From a checkpoint of a small contrastive image-text model.
Data: trained on drawn human figures in many poses, 48750 training examples, 56.7 epochs.
Rows from block 8 of the image encoder of a small contrastive image-text model, named by matrix and row number. Rows with one number belong to one channel. Each number is 50 + 15 x the weight over its row's rms, rounded and kept within 0 to 99. All counts start at 0. After the name is the row's rms in percent of the matrix's.
Before each channel's rows are labels from the 100 images, of 14848, where the channel reaches its highest value: "lies over" is the class under the peak. Only what is clearly more common there than usual is listed. The data: drawn human figures in many poses. In brackets: how many of the 100.
# convs1: grouped (8 groups) 3x3 conv, stride 2 (encoder.blocks.8.convs.1.weight, 216x27x3x3, each kernel summed), inputs within the group 0-26
# convs2: expand pointwise conv (encoder.blocks.8.convs.2.weight, 432x216x1x1, transposed), outputs 0-143

lies over: torso (29)
convs1.93 082:48 51 57 30 49 44 33 33 31 46 42 73 93 30 49 41 38 45 34 40 53 69 50 36 49 50 75
convs2.93 104:58 39 55 45 52 60 23 46 49 59 71 82 52 67 52 29 61 56 71 54 89 36 55 89 64 48 45 54 48 60 69 59 50 53 62 43 42 45 57 60 55 49 63 29 40 55 25 57 34 42 60 46 56 48 53 69 74 64 58 81 48 64 81 68 61 84 42 67 70 44 59 63 45 78 31 75 57 60 44 45 22 43 53 32 63 36 45 74 41 49 53 47 48 38 47 47 57 57 36 43 45 57 47 51 03 41 55 59 56 45 11 52 35 25 42 32 73 65 42 86 40 59 55 60 71 51 46 67 54 58 63 49 50 47 43 69 57 68 46 59 64 57 53 37

lies over: leg (35)
convs1.54 139:59 97 43 52 46 39 53 69 50 34 59 59 59 31 60 41 30 33 35 45 81 40 47 55 61 44 57
convs2.54 098:63 56 55 38 51 61 84 47 44 47 53 57 68 62 40 20 48 37 43 66 57 39 58 66 67 59 54 59 59 48 41 47 34 55 60 84 80 26 62 55 38 58 38 45 41 45 40 56 51 06 66 57 40 64 50 36 53 47 64 45 41 51 40 10 37 53 53 23 47 49 36 37 44 37 55 49 09 46 40 41 32 71 33 35 55 70 34 43 44 49 47 44 09 54 43 41 39 38 10 39 42 56 53 50 83 56 52 34 64 46 56 46 89 52 61 56 57 49 52 50 57 55 53 59 59 50 20 38 40 46 62 63 47 46 57 44 23 53 53 45 48 58 31 39

lies over: torso (25)
convs1.72 182:44 41 51 52 51 35 57 55 43 28 61 68 53 44 64 41 38 90 52 49 38 94 47 45 45 65 66
convs2.72 114:49 64 35 29 76 37 56 37 46 56 67 49 22 63 54 54 42 71 61 54 45 63 81 56 62 45 27 56 32 72 28 38 31 46 35 42 71 35 37 53 38 20 52 42 62 68 00 47 38 74 70 34 25 56 36 43 55 59 54 53 70 85 45 10 51 69 51 51 73 75 54 26 74 42 50 36 49 21 40 60 61 59 79 43 47 35 58 57 62 53 48 15 60 50 35 43 47 53 51 40 52 40 42 22 75 64 44 54 38 53 50 55 62 43 74 59 58 43 46 59 14 41 45 65 34 37 24 47 51 38 48 55 69 81 59 37 32 40 68 45 50 53 34 57

lies over: torso (51)
convs1.14 074:44 70 56 47 53 70 90 45 43 48 43 24 63 40 53 61 41 39 78 45 42 38 33 53 67 55 75
convs2.14 106:47 49 72 52 47 44 46 53 55 36 19 69 60 54 52 84 39 47 36 55 41 42 19 55 58 25 49 37 36 60 42 50 50 41 71 53 49 34 67 52 22 78 91 40 29 52 68 35 54 64 32 74 18 48 24 40 41 37 66 35 48 55 58 60 48 54 34 52 44 56 36 52 83 74 48 59 28 85 36 59 40 72 62 49 67 46 60 15 31 33 32 54 57 44 66 40 56 42 76 54 63 49 25 14 62 63 58 53 53 41 35 70 57 37 49 56 37 72 40 28 43 54 57 61 60 48 48 76 38 60 38 42 93 66 47 34 61 53 57 46 23 30 40 26

lies over: torso (30)
convs1.48 102:72 58 54 35 49 55 28 63 60 67 57 71 54 23 41 24 61 45 51 71 53 48 86 35 46 42 53
convs2.48 095:51 01 54 34 28 56 49 56 28 10 50 13 54 79 47 57 60 56 79 70 31 53 48 62 47 70 72 32 59 53 46 61 65 42 76 61 54 33 39 26 36 42 59 68 40 51 49 56 18 59 57 71 53 47 57 39 51 47 56 49 44 60 28 31 51 68 36 24 56 54 51 26 58 37 52 56 50 65 33 63 54 35 66 31 25 53 43 45 47 39 43 44 54 41 69 40 57 47 19 48 75 39 55 52 13 49 59 41 37 55 57 27 42 49 55 59 41 51 25 37 44 52 83 51 43 33 48 52 59 48 55 47 49 53 31 40 38 46 60 39 62 23 43 42

lies over: leg (44)
convs1.39 085:44 42 76 76 54 37 45 16 50 43 46 31 71 47 58 32 43 42 42 57 46 51 51 80 24 60 45
convs2.39 101:20 43 58 09 38 50 32 68 47 34 22 32 44 34 46 22 24 29 66 56 33 30 54 40 60 34 74 63 68 46 39 49 74 49 42 39 57 50 33 51 38 32 30 38 31 26 32 14 70 30 53 26 32 34 62 37 38 40 43 62 51 48 46 30 54 39 61 51 39 63 62 46 44 52 48 36 32 49 39 59 30 50 35 23 15 56 53 53 31 68 54 48 62 67 52 63 41 52 31 62 73 47 67 48 43 33 70 26 34 53 42 52 43 41 27 40 60 57 45 65 68 44 56 28 35 83 69 22 26 60 57 45 41 41 72 83 68 46 33 52 24 76 55 33

lies over: torso (33)
convs1.161 110:53 38 61 49 42 41 59 74 56 71 51 49 45 73 37 46 36 43 74 08 40 49 61 69 60 71 43
convs2.161 089:49 64 43 53 25 41 44 26 62 30 41 31 32 35 49 67 31 52 29 55 47 79 40 53 57 49 66 40 09 47 27 30 51 62 40 55 35 39 11 65 63 66 57 44 63 53 46 44 43 43 46 59 73 29 88 43 40 49 39 42 49 36 61 46 69 60 55 65 57 57 54 49 46 51 75 39 53 23 51 51 51 42 34 54 46 53 54 39 65 25 41 74 61 43 35 55 09 43 35 59 40 51 41 14 53 55 49 48 33 28 61 44 38 48 59 48 64 53 31 39 47 77 26 67 48 31 41 45 63 41 37 43 38 12 29 68 51 31 32 44 46 48 44 75

lies over: arm (37); torso (31)
convs1.205 114:48 38 56 41 44 58 46 48 49 23 44 52 49 55 51 34 56 31 67 99 53 53 42 48 37 59 67
convs2.205 102:57 17 34 45 54 35 50 34 75 75 49 40 38 75 63 36 48 40 36 57 51 52 54 36 65 29 47 49 36 80 65 44 74 67 50 63 24 30 39 20 39 89 67 22 28 44 50 46 46 34 52 41 55 35 52 77 50 63 42 59 55 62 61 44 38 59 44 39 29 43 26 56 57 35 56 67 32 21 43 60 67 32 77 47 55 65 49 29 43 50 44 65 29 39 43 42 58 49 55 43 52 56 36 37 35 35 45 44 30 29 52 41 48 54 44 50 53 54 60 27 37 47 64 39 31 32 40 17 32 40 46 68 57 54 68 65 51 51 48 32 52 40 47 63

lies over: torso (25)
convs1.193 123:37 47 31 37 45 50 46 58 42 77 48 38 54 25 57 57 45 56 36 81 49 46 65 44 96 46 49
convs2.193 113:71 56 54 59 53 45 58 48 42 61 62 51 63 74 59 47 59 69 51 28 42 39 56 44 64 50 48 54 76 55 38 55 46 65 98 33 50 36 62 43 50 19 59 60 58 54 35 68 49 52 66 53 53 35 16 60 64 53 45 63 49 20 76 64 51 64 48 70 62 31 59 59 59 60 34 77 73 56 66 58 21 65 58 42 61 18 40 55 61 60 28 59 61 44 54 43 35 52 59 60 37 36 36 54 42 53 48 50 64 65 56 48 61 34 58 54 54 31 56 55 48 65 59 19 57 51 64 54 53 52 77 60 54 50 48 60 52 26 38 43 48 49 47 58

lies over: torso (49); leg (34)
convs1.165 118:39 51 50 64 50 47 43 73 41 55 55 67 41 59 39 18 87 39 39 63 67 54 40 55 36 81 50
convs2.165 110:50 33 37 54 27 30 48 31 49 59 67 46 43 63 40 41 49 47 68 42 47 74 62 29 49 47 51 29 25 40 73 68 33 50 36 29 20 39 67 48 52 22 26 62 68 42 54 21 55 33 28 20 36 10 48 31 61 43 38 31 57 46 34 67 32 63 44 53 66 51 68 37 34 41 52 43 51 80 61 66 61 26 51 60 61 41 41 28 50 60 46 43 43 22 58 53 41 38 52 14 53 50 63 40 28 75 53 46 47 37 70 43 62 37 29 53 51 46 73 31 52 36 56 48 20 46 55 71 67 59 38 51 41 54 76 36 19 40 49 28 40 37 62 45

lies over: head (91)
convs1.7 129:70 29 56 50 50 39 42 64 58 34 51 46 54 45 66 28 68 43 58 39 37 52 48 28 91 27 66
convs2.7 104:52 57 24 35 62 56 51 73 71 61 19 39 54 63 50 56 43 40 69 42 54 32 26 49 24 50 55 56 57 61 29 60 35 50 33 38 57 39 32 35 71 45 35 67 35 21 49 28 70 63 41 59 64 36 64 32 55 26 23 44 39 52 47 59 19 36 48 26 34 37 29 10 45 54 56 69 52 32 45 41 37 50 41 66 21 40 09 55 74 37 74 49 41 58 67 34 32 52 48 50 33 58 43 54 33 54 28 63 36 38 45 45 55 60 84 52 54 15 73 46 57 52 24 44 31 32 40 29 38 40 52 46 47 32 48 37 31 38 57 40 32 52 48 47

lies over: head (76)
convs1.188 097:38 53 61 55 41 39 44 55 59 35 44 64 56 58 60 91 59 56 49 62 51 47 97 66 67 47 38
convs2.188 095:32 31 40 60 45 58 50 50 65 41 58 26 61 63 23 29 61 13 18 51 26 39 36 27 57 32 57 08 43 19 27 59 69 41 52 42 57 29 59 26 45 56 40 35 55 63 72 80 56 45 39 43 45 76 28 56 38 39 66 38 52 48 51 36 50 43 38 46 13 48 34 37 35 75 26 50 34 25 26 46 46 41 64 80 43 37 62 45 70 46 39 65 72 27 34 52 72 42 44 34 61 53 50 82 52 45 42 51 57 49 12 65 61 17 49 52 29 25 48 48 61 99 37 52 41 33 38 17 62 59 49 31 40 70 73 52 55 54 51 41 59 28 47 64

lies over: arm (42); head (27)
convs1.9 081:38 75 39 49 50 55 43 45 40 54 38 50 44 49 44 82 40 80 59 55 44 30 46 60 15 79 49
convs2.9 100:43 68 53 53 38 84 81 58 46 43 60 73 56 57 50 50 56 53 57 24 24 62 34 67 83 63 60 57 46 18 49 44 67 64 34 62 43 48 50 31 49 75 99 49 22 52 62 52 38 39 53 61 45 52 36 41 41 27 36 67 52 56 33 36 53 64 29 45 36 42 32 51 39 51 50 59 65 33 66 41 59 79 76 40 21 63 42 29 25 51 45 59 34 63 58 50 58 44 53 69 26 48 60 46 65 33 42 54 61 14 23 75 40 51 44 45 42 70 40 39 51 31 70 58 37 45 63 34 36 57 33 61 55 47 62 27 48 26 47 56 56 23 78 58

lies over: arm (37)
convs1.103 097:65 61 43 54 36 67 39 70 75 78 55 31 45 52 47 40 38 29 26 77 39 47 35 35 36 51 41
convs2.103 103:51 37 64 42 36 53 55 70 40 38 65 50 38 38 49 60 36 40 62 56 30 55 54 59 65 58 62 34 40 55 56 65 99 82 76 39 57 34 47 52 36 54 68 38 63 47 50 62 25 42 37 48 62 19 57 39 29 54 77 43 48 37 45 62 45 54 39 57 36 34 12 43 66 78 37 39 41 43 43 47 70 53 63 72 41 55 33 60 53 49 54 43 42 70 64 40 52 72 57 51 99 65 61 36 59 49 37 61 53 30 66 48 56 60 15 50 25 56 68 57 44 43 55 65 63 45 61 58 49 63 48 59 53 64 58 68 45 31 86 53 21 32 64 54

lies over: leg (26)
convs1.62 121:56 91 56 50 48 37 52 66 56 26 62 56 56 32 71 43 37 27 42 47 80 34 56 54 50 41 66
convs2.62 094:33 38 77 38 56 43 85 37 52 49 48 47 82 45 43 52 32 42 47 77 46 49 53 48 54 84 39 51 70 45 58 36 27 48 46 84 60 35 57 25 49 54 29 54 68 61 17 50 38 44 70 60 39 41 56 54 54 60 77 29 32 33 35 16 63 47 45 43 41 56 34 56 71 59 35 65 34 50 32 41 66 48 67 45 43 52 40 52 35 58 38 24 57 43 46 64 43 41 19 31 55 50 37 69 72 23 58 55 25 53 44 57 72 46 56 45 34 42 43 47 66 59 61 69 45 53 46 43 64 53 62 66 65 60 99 34 42 43 59 37 67 32 63 44

lies over: leg (58)
convs1.40 058:65 57 59 79 67 43 26 53 48 44 33 34 57 23 40 33 44 51 71 50 48 80 58 73 56 39 42
convs2.40 089:18 66 37 51 66 51 59 71 51 57 47 50 36 50 60 39 22 16 33 73 54 60 41 32 71 79 56 44 53 74 59 41 54 53 83 29 52 63 39 65 50 46 20 65 38 55 54 56 48 46 52 30 61 68 41 55 55 69 37 42 61 35 30 47 64 29 71 33 28 51 31 30 22 47 54 49 45 53 36 60 65 51 23 56 27 76 46 37 42 62 30 45 66 36 64 43 57 53 41 71 38 42 46 34 34 31 43 32 32 65 92 48 46 55 47 64 40 45 73 28 58 29 46 51 84 69 45 75 31 54 70 46 37 32 60 70 55 58 48 55 42 50 22 63

lies over: torso (26)
convs1.206 103:55 73 60 65 48 44 45 36 59 54 45 72 40 50 36 31 43 47 70 28 62 54 55 58 42 96 69
convs2.206 099:45 38 37 59 27 48 24 44 26 60 58 47 37 34 55 45 72 68 34 35 34 39 65 61 88 24 46 42 55 59 44 59 15 62 03 50 43 51 37 08 39 60 47 47 43 45 56 42 52 40 58 50 53 55 46 50 54 49 46 40 44 41 30 45 40 45 66 39 54 41 36 41 52 63 30 33 48 60 53 21 12 50 60 51 56 45 83 16 47 30 31 36 43 62 68 59 52 85 26 57 45 57 38 46 63 60 56 51 38 56 15 64 59 21 28 37 64 28 48 40 63 67 22 56 51 56 41 48 64 33 57 39 56 28 57 59 54 37 35 60 44 58 59 41

lies over: torso (39)
convs1.57 072:39 59 47 72 55 73 62 44 62 61 61 44 40 82 64 67 74 19 61 39 63 26 45 54 49 45 48
convs2.57 099:38 56 38 37 41 31 24 47 31 45 36 16 62 32 56 71 52 39 49 45 36 61 59 68 57 74 45 61 51 32 47 43 50 65 75 63 37 44 66 54 44 74 31 56 74 49 59 40 41 64 59 27 56 75 21 63 63 68 65 40 47 34 48 82 54 08 75 46 54 46 33 31 83 46 62 54 45 20 42 89 58 46 20 77 50 82 60 29 76 42 61 38 50 45 52 40 57 53 82 60 47 77 52 40 48 25 57 23 36 65 19 48 43 44 64 80 48 54 48 65 55 59 73 52 61 57 64 64 46 46 68 55 63 26 74 51 57 45 51 40 52 26 39 52

lies over: leg (41); torso (27)
convs1.203 078:44 38 36 40 32 24 17 64 55 49 63 18 58 40 58 63 58 64 47 42 52 46 52 50 55 17 65
convs2.203 094:57 43 41 39 39 56 52 10 62 47 52 68 62 58 68 49 45 53 44 68 18 58 56 34 13 45 57 65 79 46 51 71 47 86 82 39 45 42 18 49 37 57 56 56 71 83 41 53 45 43 63 59 66 47 70 75 52 46 67 57 65 46 50 32 58 62 67 51 55 54 61 06 60 52 51 68 49 51 47 58 62 48 65 43 72 48 49 41 38 52 44 46 61 44 37 57 44 65 58 53 68 38 51 51 12 56 43 46 49 46 35 19 63 93 62 59 58 50 45 75 42 20 59 42 81 63 20 45 27 26 77 47 21 19 57 66 47 40 64 34 47 50 46 62

lies over: torso (29)
convs1.41 078:57 40 34 38 50 73 46 44 73 60 50 57 39 33 52 46 53 32 28 54 93 52 60 23 37 43 60
convs2.41 085:84 57 40 49 37 41 45 39 44 58 43 52 45 32 49 48 32 67 29 72 57 37 24 59 73 58 73 35 55 63 51 39 39 66 31 41 51 35 50 42 54 42 64 41 59 69 63 53 40 48 39 47 27 32 33 64 42 44 89 79 76 73 37 32 58 43 35 23 57 35 77 60 51 08 45 55 78 81 66 48 37 59 51 43 57 35 64 45 47 32 54 45 18 37 55 45 42 65 32 60 19 74 39 78 65 57 50 69 40 00 42 15 62 40 66 48 57 67 38 47 40 42 44 74 50 48 42 87 42 57 47 31 41 60 71 34 40 43 41 50 49 40 52 41

lies over: torso (46)
convs1.79 119:33 57 45 61 56 48 58 59 92 45 46 49 46 85 74 57 44 18 56 58 69 42 49 59 47 44 55
convs2.79 093:67 37 36 22 54 71 60 45 65 65 43 30 74 37 60 65 63 63 35 28 64 57 63 30 42 28 44 43 48 58 36 51 62 68 37 58 22 53 51 56 37 92 48 81 31 65 42 71 42 68 66 42 35 07 49 26 61 69 80 68 38 34 61 77 86 26 26 90 42 35 51 27 76 43 49 77 36 64 33 16 63 50 61 61 58 49 36 40 74 35 30 27 43 49 56 41 59 55 74 70 57 63 59 46 78 21 55 45 50 50 26 44 40 75 56 52 50 61 58 44 58 62 44 23 54 37 66 57 49 49 33 31 49 24 64 73 33 42 40 33 31 46 26 03

lies over: torso (31)
convs1.50 113:57 34 43 39 50 70 42 63 56 20 52 44 41 20 68 93 44 72 48 46 56 51 60 38 54 50 53
convs2.50 100:32 86 33 52 45 34 10 55 42 60 66 44 37 45 59 46 58 55 28 40 45 41 56 73 65 63 37 54 48 56 65 33 55 51 56 72 21 65 64 43 78 71 70 52 67 32 79 36 22 65 25 44 47 35 37 41 50 26 30 43 49 64 66 72 53 37 34 31 56 35 54 47 53 62 65 75 72 85 42 42 67 27 53 49 25 55 49 43 61 53 46 37 34 34 40 58 40 40 79 14 63 73 50 32 49 51 50 61 63 37 31 65 15 46 79 73 50 52 67 69 70 53 54 45 49 49 39 27 46 49 40 54 69 23 54 63 35 53 71 31 68 65 47 32

lies over: torso (81)
convs1.200 074:50 41 49 28 62 47 35 65 40 40 57 34 53 50 41 73 72 62 37 85 36 23 52 32 57 32 40
convs2.200 096:58 45 58 61 73 31 67 51 35 55 57 25 57 62 76 40 51 37 43 65 50 46 57 39 58 50 48 83 83 32 48 58 51 51 57 51 45 47 74 58 67 78 71 63 58 77 51 70 24 49 43 64 29 17 49 52 59 37 59 53 61 74 60 57 63 36 27 63 51 40 35 85 63 43 42 76 54 27 46 54 50 56 55 47 46 47 32 40 41 51 43 69 53 47 61 52 49 67 50 50 23 49 43 34 49 42 48 46 36 28 45 47 58 41 79 57 64 99 51 51 46 42 72 61 48 36 42 70 47 58 47 43 23 54 78 53 46 55 48 46 60 53 58 58

lies over: torso (25)
convs1.68 136:32 59 48 64 51 49 53 56 90 82 47 52 52 75 56 49 63 13 43 50 64 35 50 53 43 47 44
convs2.68 099:53 54 43 53 64 20 44 49 67 25 44 31 68 69 57 50 42 77 49 39 20 47 71 43 58 55 32 42 34 55 31 39 47 42 49 20 59 62 42 60 36 72 46 70 64 36 41 53 71 48 50 28 42 67 44 47 32 78 82 52 34 34 25 78 10 53 38 87 63 63 57 64 47 45 49 52 75 43 64 30 56 51 47 61 46 67 34 43 45 41 51 54 75 46 44 16 61 47 54 54 64 72 25 45 47 40 37 51 34 64 72 38 42 37 40 57 51 74 49 70 57 51 67 49 39 34 23 51 62 24 52 34 47 32 58 45 22 63 36 31 49 59 76 16

lies over: torso (35)
convs1.126 192:34 45 37 99 27 56 43 78 52 45 48 55 30 33 55 64 49 49 46 39 49 50 59 52 47 47 43
convs2.126 125:64 59 58 45 66 55 00 46 47 32 42 46 67 70 54 64 33 67 50 50 63 46 61 59 51 58 59 36 39 77 60 45 42 48 55 38 59 62 54 44 38 56 58 43 44 56 65 53 40 44 53 15 61 54 70 41 42 47 56 58 07 44 22 57 32 99 42 25 60 42 36 43 60 55 54 47 79 49 50 47 44 43 50 56 55 32 42 45 51 60 46 65 62 37 45 49 47 15 78 47 36 21 34 39 46 53 32 49 48 56 45 59 17 45 55 58 61 51 37 47 00 66 39 47 50 76 21 33 55 44 73 41 68 40 57 40 60 65 43 48 45 52 42 70

lies over: torso (28)
convs1.160 065:48 49 32 77 38 70 64 27 44 57 30 45 45 46 36 58 54 54 78 76 48 48 69 28 31 48 68
convs2.160 100:44 44 51 40 32 57 50 73 29 44 58 22 40 36 47 63 59 70 73 51 32 65 66 65 58 53 51 29 27 29 44 55 66 54 59 56 33 32 34 35 39 39 37 38 50 61 56 49 42 45 35 62 49 63 59 53 51 37 56 17 46 60 40 38 68 60 28 40 34 50 79 49 52 43 73 29 57 59 45 46 53 57 32 50 65 41 48 55 41 24 58 63 68 44 49 53 16 31 40 34 49 43 34 11 52 48 53 56 56 16 26 57 58 34 62 57 47 64 54 61 40 43 49 45 62 53 48 49 73 51 61 21 29 71 56 70 54 55 62 55 38 45 43 57